{
  "train_examples": 195000,
  "conditioning": "none",
  "cond_dim": 192,
  "mlp_ratio": 4,
  "patch_size": [6, 6],
  "positions": "rope",
  "optimizer": "soap",
  "shampoo_beta": 0.999,
  "eps": 1e-08,
  "max_precond_dim": 512,
  "max_steps": 24000,
  "lr_schedule": "cosine_restarts",
  "warmup_steps": 1200,
  "adamw_weight_decay_other_params": 0.01
}
Rows from block 3, named by matrix and row number. Each number is 128 + 24 x the weight over its row's rms, rounded and kept within 0 to 255. All counts start at 0. Numbers have three digits each. After the name is the row's rms in percent of the matrix's.
# ada: adaLN modulation (shift, scale and gate of each sublayer stacked) (model.blocks.3.ada.weight, 768x192), inputs 48-95
ada.614 099:118071139154159140125142106146112137148099106142135119132146126129171106092116167119154084105159119081095159104094160148159093145166129162128128
ada.615 080:129143113150158141168134100165115111168110095119133100123132148127129111133105139113136077102146107109090132089184119096168138099171173120140160
ada.616 114:135121158158147132154146096155112138147098101175140070134143142150146102133145156114134172106165122097118149099103157120146098146091124155138171
ada.617 095:099101139171125112162109099145122091161133125113163095138136124121163108079128152119102083102170106128138156122134165138153086112109078170096127
ada.618 128:114083147162126142110174115139117138124125116158107110123129142121177105076156178099140114114159123101096171102096156138147101132141126146158099
ada.619 102:110097138157129145150129096152118122154103116159111109137178147140156091122142152114132111093162138124126154108131162110101087158117119159126136
ada.620 086:107110131172145146182118102155110146156133103144126076132126155145148097103172161093099113102173094130112155115133143133146121117073094152117135
ada.621 100:106117154128129139102170128151093146129091116163089112131137153123137123187146122114157107125122137116094136111119139088146161144127195150147167
ada.622 106:109103143167144133147139107140094159159115106162111098154158134130165094093139174108152132111163168121113161108115160141116095138147105154150131
ada.623 124:150135103093119105103097158107163106108158160092127166104100102096111159128090097167135121150090113127131102161113112155133143101106103119103097
ada.624 088:103119111140146110111150167097142119103141153129172154110108095134123144130127104151116092150081100122144118148170092152083123123116113112117114
ada.625 097:154126151114138142103161123147112141150094116154125140126140161185134115169131128103193103118132153115104134100113151110128157143157154132162169
ada.626 129:122105163170132147140141096147120160153106103147126096148144134148160094093162172123146128085173154119116165099117158145128094130110147147147120
ada.627 069:102117149150110149109098129139104135137107122131123104138157147178153106110099154113117117100141167129127154122134160148101127190184133148130105
ada.628 124:120093142167156140127158107141107132144112138152150139134142134127169109078133168112138081099166125111115162120152161177165082157121124155144106
ada.629 147:135098154153139155111141112136114150138107114156116126138128145154169101085144167094130088098153126098138166110123159138139092150108136162156114
ada.630 099:108101109105152135064102159094158104108135147104123151111104106139128154126096100147104128160073124154137117148120120120154153145110113123106116
ada.631 120:144124151153120149129152111155110148144112096149113106152157142162144103143146158113133135088158150100112151095137151106098124147142161150152151
ada.632 100:127112122162078147170131100153106124137127120163141077158146160119150083103139162125117114091180130129136148114110140106127061127127132164130136
ada.633 077:146139152148112112157085093140126111121121120092168112117146126163132116112143137166089110095152096108119138102181133073106133133023096147113154
ada.634 133:116075119172117141144120100139118127126121126128145119144127146136171102074139168113112134104171125128136172112122153168114062119105105163112123
ada.635 098:123106118125079122086120148085159147102167124161116144117100131140137145110125123145119072145106124168136136146115128142155155120105122138125086
ada.636 120:145080132141160158092138112141105124154107118145094122138140144172163094143127142110154102107133170099106149101107158131127110149165167162151150
ada.637 089:082084138175137149185116111124114133167133112141189109140149117136164113074098171107143102098178122124140165116129148145119089131137127152124099
ada.638 131:088077139173138136148118099130118119152126116143157103140156137142170097082128172127135126105170133123121163106141155158115097137122101162139118
ada.639 109:155160142141149127171135099164101133136085087119154092164127176124131102158136138109136165110167098143127133098119139087136128132143163149148176
ada.640 030:130141103128160139163126124123121132119147112156159128155131164159111107148071117140113160124139123179163113110142111131135116109076132100114153
ada.641 052:188113105101135110083116154084164144103146146105074172123138111134109141151120093159115116151069142135094116137135126133127143127127134112121116
ada.642 075:118120123108088113074074168087160102101151155111120153083093115103136162093173124131148134149096112142122128162147133135150146112123084114119064
ada.643 024:146114128117157125115144153131145161125111156177155218107131149114143150101124117130137101135111091100103136128085165161142145167106148149117092
ada.644 041:133073172108149155065126165110131160121157158119106167113110135128161129080140131116149099133101153119148146138092164160114120175105111141126083
ada.645 025:139148104149100111180174100115102141146131091157114053073153146136110118144107137149128173142147120190147119135193103103131121137123107121121162
ada.646 069:121111144159166118197112091163129132168095121164157116184148118137148104087132150123083136110168114097152146112147148138152107175100150152108159
ada.647 059:156147158124077141094115168097146146090139107158106143123099123118116156153134103125128147130090090145102105129093110111097149112128135098146130
ada.648 069:153148068105093142137128136120132173135165142147113147100121135135101141141117102133108138129106115181140100148118098109066153085126143112129135
ada.649 059:102115127167093131148111105142117174119125098093114088138126152123152112098127159108158107084154094130093162111067136140181118148095126137124148
ada.650 036:113149080137134126180139118132126103111134083132123045081129133100104114143094125130121178118163113162142117113109090104086112105161114117123152
ada.651 040:166169106125142141173156114156109078116101105104180102140151134119106118151117117123151174113137141165140119124134113113143160103111154108130167
ada.652 032:108144137152133128176152112123155152139140061144119000126100142126111109127089142154099176133160130165125129138154108079161132092142114143116138
ada.653 060:183155126097122154125113126152106156115124127095121126093117129125107135180118100137134134133121152103142101137136125097081168163170149098161171
ada.654 059:105104171142157133136093105136117091118123135159096126107148103146156118106131140114096148126137132107134146133138163104105097144128110143107117
ada.655 060:111104133146135071124090126107143117095127141157158118101136071082149135084126149152085086129131126169128136143162133150182082113072083146101087
ada.656 118:123130088114102120109118159086145132107153152102136156106081111128120153104116109157107159160101118165161120158132106114152132117123108114108085
ada.657 068:114166152144161144211147085150100109132118096132200094118144139111117095124121141104111133108169123102120129104120116143174128123159147134117167
ada.658 072:140106141148190150120142119157104164151093109116096127149097134156153093119113149106128085111142139109094155110095149142097105152102122143132131
ada.659 075:158142134084137102077142162105142156126138128091117163111127132137108146167119103115162116137094167106122107143110117083063161124128164096137131
ada.660 068:146168088086137102153118153129126123079121148106100164159099126089095146169069087140137148141097134124154087138128092114085162098126149108136162
ada.661 054:147141111109131093083163149127132137155110141148130143086133133104108150160189100143194105144090149167098101141112124128078178150156126112142127
ada.662 042:118102147093122105071123153158141115145080168118115239124148110137152149110170116115158078155086133107108129140095162144113125144114127149133109
ada.663 085:145147176118145139170113106165092142139115125116164125122123099111108113173140106102110114139137128093147108095108116101139144127100152120132211
ada.664 053:149164158132116140181134107145096122123105113157147105138137171139102109170180125095135156114166108139154115117130110089118143092090180130128182
ada.665 034:124097125139113159101109137090151126112167112155067141122091128080146131102078134100140099137114102130105147131073128135124123139104144118101089
ada.666 030:124155124142122127199132101140112101135141108142125075124130126093086111149122139127178165121156102154134114118164096087132112082201153121121158